A small image captioner, trained from scratch.
Model: 14.9M parameters, 64-pixel images, encoder arch caformer, encoder norm layernorm, encoder activation gelu, encoder moe soft, encoder num experts 4, encoder patch size [4, 4], encoder depths [4, 4, 4], encoder widths [64, 128, 256], decoder layers 10, decoder norm layernorm, decoder activation star_relu.
Training: muon at rate 0.02, 10600 steps, batches of 256.
Rows from block 2 of the image encoder of a small image captioner, named by matrix and row number. Rows with one number within an expert belong to one neuron, the router's apart. Each number is 500 + 50 x the weight over its row's rms, rounded and kept within 0 to 999. All counts start at 0. Numbers have three digits each.
Before each expert's rows are labels from the 100 images, of 14848, where the router gives the expert most weight on average: "strongest on" is what is common among them. Only what is clearly more common there than usual is listed. The data: simulated grey scan slices of phantoms with and without marks.
# router: slot weights (encoder.blocks.2.mlp.router.weight, 4x64, trained with AdamW), inputs 0-63
# up: expert up (encoder.blocks.2.mlp.up, 4x32x64), inputs 0-63
# down: expert down (encoder.blocks.2.mlp.down, 4x64x32, transposed), outputs 0-63

# expert 1
strongest on: chest; low contrast; noisy; streaks
router.1:494521482536534613424445477444551432493426413466561487510501499534417582553483450483500503410441501457524459534518509442496579430445431503559569428558535514504481504431489556510523422552417554
up.0:463541566559453454518522417522453558537408608544522473425581556437494491540565496597510435481429600515568480472475468449542545513567553550478508504480443545510560494481513441493595523440527479
down.0:479578433469561577583450512465423483553527469593542471443438553474467496477468540513445565604495499542478537440468455592585551506442521520430524427486468447452494508608553479530472558528539479
up.1:502433466588479504542514488523519469429495505518462543532554456488482393462482586549418456582490569572498407465452521463471523592575446405492528464492491473550446588515558523588410512505530513
down.1:493513564630555523605557517491537463511450459505526528457584471491465532576602572457558544491488440544489488451576504523492495539561553421541520446483540460570433566468451480521481517592440443
up.2:534532360457518502421491582489514469466420492603512471471543457543433503535405499490507493503534504499442445605548525447528595535519557511541577542532485537492528443493456545497417439587510561
down.2:497557446416543544419479548627558492444496513534516529429507493435565521500505532541556491508423436519482401540509522443404549455466482501380503471435552537552539511558463506451562563531519443
up.3:439480489522529526463603556593524472563476555476509458463521512511538469440531646498458449534534469462511582509568444423485553515457538390542495469527548473549478426535454448504394485482421470
down.3:492480521482427453533604580513535502477449532430432421437571451488508502451610562406501467490506470480501467495454501460429496574461540513417478487518536502600479447471503492583577528426412464
up.4:407565563468521542477523543539592543495471583498554471563468573510540519427489551433456474470497520517486454522546545444465501358535484413445506437377485590484538481520465464515501535535449442
down.4:513523477478470493493477572567490537534471456474600416580543449456526512568576490640557515571502530537438546567518483558456507398486472486568514466398474522462391565477454523495525506535509463
up.5:474427509568563556486470514547560553483491545469565522443516532528507468535476595484479442543542511640461490558445522431485480487519444385615458557488448569462523508533571480546560500465583476
down.5:545439465316525406573433510565483456492476485504499490543461493498478564586502496486552443532614524480556515455517455508477464517538439598503582463536453481434459488530435504578516493495464503
up.6:504491644414480505464445476430628542496470512552585485419485498482524546514441638537456477561537469572541556504508543468433476472452434467472541477570537538502497463514464518481468555515510432
down.6:511489466464489503482327492526393429515442477481524507498554513491578451574483520497528521433579526523484506570488450483538489536468420573606502505474486542524395446611525508490549548521444511
up.7:516469565533485503498400460454463556520488480552501586600537583478475531506516498539484463589485560418431536451563490495566546556497532429616542499516473548461492403469544498608435539514487557
down.7:503467508521483496521464547417473526569528434467571512499579587469531472455515568436541394527463436521541379492522456530502556511547630505492523523497537514540602599500530496525464430558536561
up.8:532455521509499534573492527339480548454537487491473443550576458504592472485511570403523507475472472500619469494511495457504559565492464572448488469385540490542509569398524534530519503455561511
down.8:506476509479490464540407455408463474541492453525407472549538610462475485461602466408565481516500474514411473506529568568366498500538510508520541502454451518439524412433555564479501471475466556
up.9:459543559498529589539653540545437491456426437562432522599447562521534525553475534459523507484558524441435407429559514524510458462518480497526508560439524447483473492517418452501559565499496455
down.9:478462452570543505597543544539488479586578504422601506409583520515457574507460555562487469440454523488574434405501456471452495451541578505493501541490497441534468515505501517564625466511476470

# expert 2
strongest on: limb; noisy
router.2:446439505510471531485451504611492540476435652524445541443530478559522481462542438425485517564549463529457541507501548529491516478492445549470453491469576503562540506535501406558550613521435406
up.0:485484450489577431504498433585385525458481493470492489456461569531503606500519484461542509583525537497564440565609525455495471445535606446541473514454440507416486541529572491492571570469501437
down.0:509610512465520538467560510500480448499387469537611482527420526482498434510531519469532498402515569538481575490489564457369507517501409575487441563574442473504487458539514519500473483394509484
up.1:547526503530475431513471579573464502525564414436533377521504476498580531497543544486506454520426567495500456499475552478413469563517560430469596500548439459443436543593466571541522576522531540
down.1:470614622488508482443526502532498469561575583491477518514505506505442560538444514514514423462597525504444505456501507523544531452558556507652520484571612550521549476548453435480554490516526499
up.2:611492559502533471576393643430547554566457581517567536528513560502487535543485518547501506525476512550481510512515509419462517410412462572469512529472481472611532551510529467533483567543506506
down.2:501514425472628494566501516531483442499415525549558399486558413483500445448377537483456435596529486520462504555501476584485514572573528494517453510476425438487480513569445554500519477475550536
up.3:560419585588497497564438573406520526444503555549454544524463568455525458438462508423489533523484456546501497470597463527579454530427529490548528577472554481598434469494455481560517531572518545
down.3:429507501535584419547445536464483468499485533551454588546528372499488525441534424509500550397493377521545524534484598447478469481462548466516554450414479463517502470502459552552534556529421523
up.4:456533558466551511501596480562502539440462450477505489401540533475503437501577487506426537524485466540419395489520581420515475479469605486452432508533565559416524509509501577504548510615467456
down.4:493534497498501385514527430502488575582458547518551478605542526534547478562455478454561500498462478580488471444479520651501472485504499474580543516509556458479548546361450556534517555487552458
up.5:474489548506550610455525452446462451529466426466514459515494528529498510606528477493498398454460473562539472475491452501518466436505510448508593516584557415483438515419581610448457491417569529
down.5:463473479491502496504546402523467537494510476538530469504496482491521589441490488505527544530423443473458551504476481500498499443490585490549388519613467522520409358407434509474410598440553480
up.6:516463409405492580477484562498482488511384428484534428477400452474520468481548580487575549475493466610547528552480556516434506490492527530507539514544542490466393468460442571484446521548552433
down.6:502511544518447569488545528503431539566554521554478576460430559492579543463565509413543498491479496457368507515472474606490455512412397468474528493443498528574504479412441464590487520494509439
up.7:541467563425503468468498447417491465476499461410526547396511462488576448439507448469534522390577534551422485460447496488483555555533581486568526541537568575447515482489506522593470455445429450
down.7:530493532496525528504541577541442570417489539524536483462500476608556493507436555536466598504524482514396447554587433513504537459487488590561567497525465478540387559445474394563515485483553515
up.8:461423502538459534462524535371586488429532465528481423580501496518542491468528529556512471467565479476546498536504491594472527493480472468462517553541500501468664551466422620443537544447517475
down.8:475551502481493440517525535475430524459452571518348439513466499480571432557528422461526501492514492390487482557504509576484542510426461568632539559545407504496489429528486488541505484568549477
up.9:450467539411512488480471493471550501504390501570496436457439443458452535565494540588557526459521391570445515472626566549466508491456452416542571462466463542460486504466521487611526523511524466
down.9:521571542530572468504483459488543553465515523540501511497436550533511502520532547464578504432440609548465504478512436463438475547559543491561526418510617492612579541493543427505429602536524568

# expert 3
strongest on: head; low contrast; several spots
router.3:532434496590462579540431557532469538506426575445548601461433462469399540519583529530414491452492525491522461511507444521546557411453496513479488520420443549479525482521453410589536463539511477
up.0:447470558478587374601561569520463540456483457524511493431554475497492481544526397459511556534447475500533474554443422432532444538497516486441600505534430512444463480590506582565507533475479498
down.0:538512537440629433508439509489526457595489550439499476439505589559507540513577535477473555597512586508423531477404540492518509550497538619481477506524444476544522477499444498572482455565544547
up.1:596492550510526516531512504446474436414459509516540540538432614505550484549539454530451633514532555522482587506504503514397536476540480489578488440515521531591602479466487558536439424508542460
down.1:477530478481586428477528471489467406597512518463518495510450544553425516479516476550561479526447465413604451516427426420472546433465499566517404424520448451586515485520480433582512547480483479
up.2:518515526352522577444392473441492484602494524517483469507472495364465496573483516545461474410511505502470505471578516549452487547473482393514523434512556596506426481516481461546457484467524478
down.2:490591440475524535491477575520585432492416533501458575434528401463436554470516507575584475527569488507561545502540440483554511499411463487453476457438485514482508620481528548543464533549567575
up.3:518425511428438485544517529500481614559459531508519522455499445475492534506510478480451512503400621543363519525516437524439494458503545486527464522613453607440547602513502502510484515541466557
down.3:481529548538522579452466536482538540456425545486483502525429412425569441438461484511574596564523390446515443498544505504532525535476412483548524481508483390520562439547442504527567461531548581
up.4:436497450475519560490578568523485529510526450549567521519526438428484518565495496453513543576482429585457442604446576537497538497462471607482540629490516576537567522474545497504502539395513530
down.4:454468496426438585425559495454480522521493465421507448498538509455542540494442600500501466536475503466460458454528492499469469395536430447549520470585459541565650489548477583440579507558512516
up.5:559463445493519458570526411524508443559508530445525497459507500480523432495476521512545439529545584571476537463505561553529594376454539479553554468495495644557579465537471561515440476566461543
down.5:507480421531474568487492591490501434509551418510494510506515543514465536497564496480440497456543519404417371442477479443500452477488396525592529452425488500427477484504552595485534475405560554
up.6:550521501534482518571470484526489413501499520548487578464430460499549495569402479474478549497484470474506412397492520499571574505426537615624536440473534505505541547475421440583558430521500498
down.6:391578488447543470413519445441564520488413478459488499603535452542526544502427460502565463487519573500460521565470443531399560450590576472474400488491475493498480530501492521474393515529491539
up.7:547459519487385498593406536591450515482475468491467536510492464439431564387567500417482534551529508599451451534560480492519585519476461503527602492510473530494462475503580463488504477553418458
down.7:501469475506543421440517462493503462464531456578479525489538469584598511566397550554487522471455536543561432512526531420451472502568463475413406482494484491463530567413458516508410496508574612
up.8:473458429493540510493565566473543431476490531502480592402585504495562466478489475608525555616578585449527479542471512472513565520556498428558523411579458490507462474457554494461446575493536486
down.8:484442492576453462554453542567481583471473544537457395409446497479491582540499444543448403581461492567466523553514575519604577459520523475551476501548499415523470481519434488465538424506457513
up.9:601438421492510490510529461507552506503444476586504450551493510496479496539448492624612476515528531540458418477503528584656451477446477476528550455512566560470536455465498514556508439518422477
down.9:540486522485489484534475508466519500528543490396538543469551471491476535552532518547492488513556410473452418511653447599489531461516421562524397398501487619534537504509431502452553528561478481

# expert 0
strongest on: belly; low contrast; noisy; none
router.0:486522585506564545429534452492498498421506481584476556575484466451559413495456441566477523432579463462570533567448589545453580509480536470509409461444469510461551410444496507508434435450504489
up.0:473424554513460395444550500459635474524475633514508562464519466502480560487454575532580441527504527520444507458500502488544501476552503516518602522575554572432457458559545440565522536498539506
down.0:615454578427480514513489629481588496526481454550483543436499533519475464495558506445552476504592531466589505595468469447489552475504568500442416525494496520537528432462515471572523530386455502
up.1:547484493534374519527570483495532541562522449547537532544537492414466528501422513556480411501427498410471498588601597557414513422505482433462499565476489459528503506553527603511523467474514508
down.1:552520495555473574502405506589503449479530485496485566482599541451459432373523559506469555449490471563472501465538463584510489546500502414488523466459495544500565392484564512534450546583506598
up.2:552460434506628435436474467504415506534531515475512494558508549503557536417545530467505459553550463525513497520614515482551432470539612534521522511470450505564543530506458521615455577446498593
down.2:458535500578520537368451500558482578504444527526486461469470520512555445595509545530532518539531457496475545447554485542466611542465524487534562543542501471468522546469467541550470392479559654
up.3:505551494409505513517443480481540468496505536511492532460536410441444404603486597460505522553492540427517573498506495414459569519472555553476571569484481459578388517543520395517523517523437441
down.3:529553538521466508522520530512505482570484461557487507551485519489560441452514558605454580384464499533502488554511589420483452382438505515459481431478496496428619546562535550510500513471393545
up.4:466499490531508502536528493440471485562491424406523500537469599439522516520457479543524439453418564536515536489487488569488498483483513525484470620499562612554417440485532493483492558540380633
down.4:523542415430491402505447484433495428433471520442485481437499541565485473488464593434455553422540530507525551517466392503532480448571502590490408531526585535585419519497458452512491450525525519
up.5:520464550417568426438536446436488437418502484563450513583537384513579397457446491436584484499515552505468442526556474506439512425485554501521459507552507492450514453508539551486519553529565415
down.5:428503510540488426510635402520531492506478553516422474431548439563517545473439556441476568513591466418536524534577460529479458568534427429503530476464540482477473490609482474541551499524533559
up.6:554384434530482406521528570411474510411491529468550400486536465515601520501456484415432546430494525457496519525513535444501480495400554507538496544506578406557527507472467466496557514454429487
down.6:478480399464503505459558478537472550531603488455516482491563459447492472488571451477428480470486565479458482426459385513591497529516397407544488459522503459389503512494524529499505549558433616
up.7:437544510433600470510512524486538457580498553524512466530579509526507427441431484545493499500492536549473381458503423492483484549510625494487539507490573550454587501465452439408445589575457471
down.7:594500498458462608520497526632550482459443466524478573496451437525402571493589526480524460503429480462452553466502618501395476490530561549431517537498455526475450493579543532500474511466483516
up.8:499446495439526565508444586521438509505412539504524456452491445477478473663548479479540474507543485573580445517480544547490527557483413473554446503496552475531564555631556455572489515527458482
down.8:555499512501441418493447427474552493577468429556598442471526600491533516476445501529464543515514490423462562511485520446502530577508467541488493498527395565509527487513474545389456625477523603
up.9:466562518561528460432468492551514563467516456459480510481482406488501542431629475503483489469488477459441542584581548602436437510581429508530566505531503517591546477413463504450532474529405459
down.9:526422445487474566548492545524455439516419454478458452565501558621470485558508497482534473487493455533571526464518498470581451388496475456486552561504530500493565582542512531620493507466638489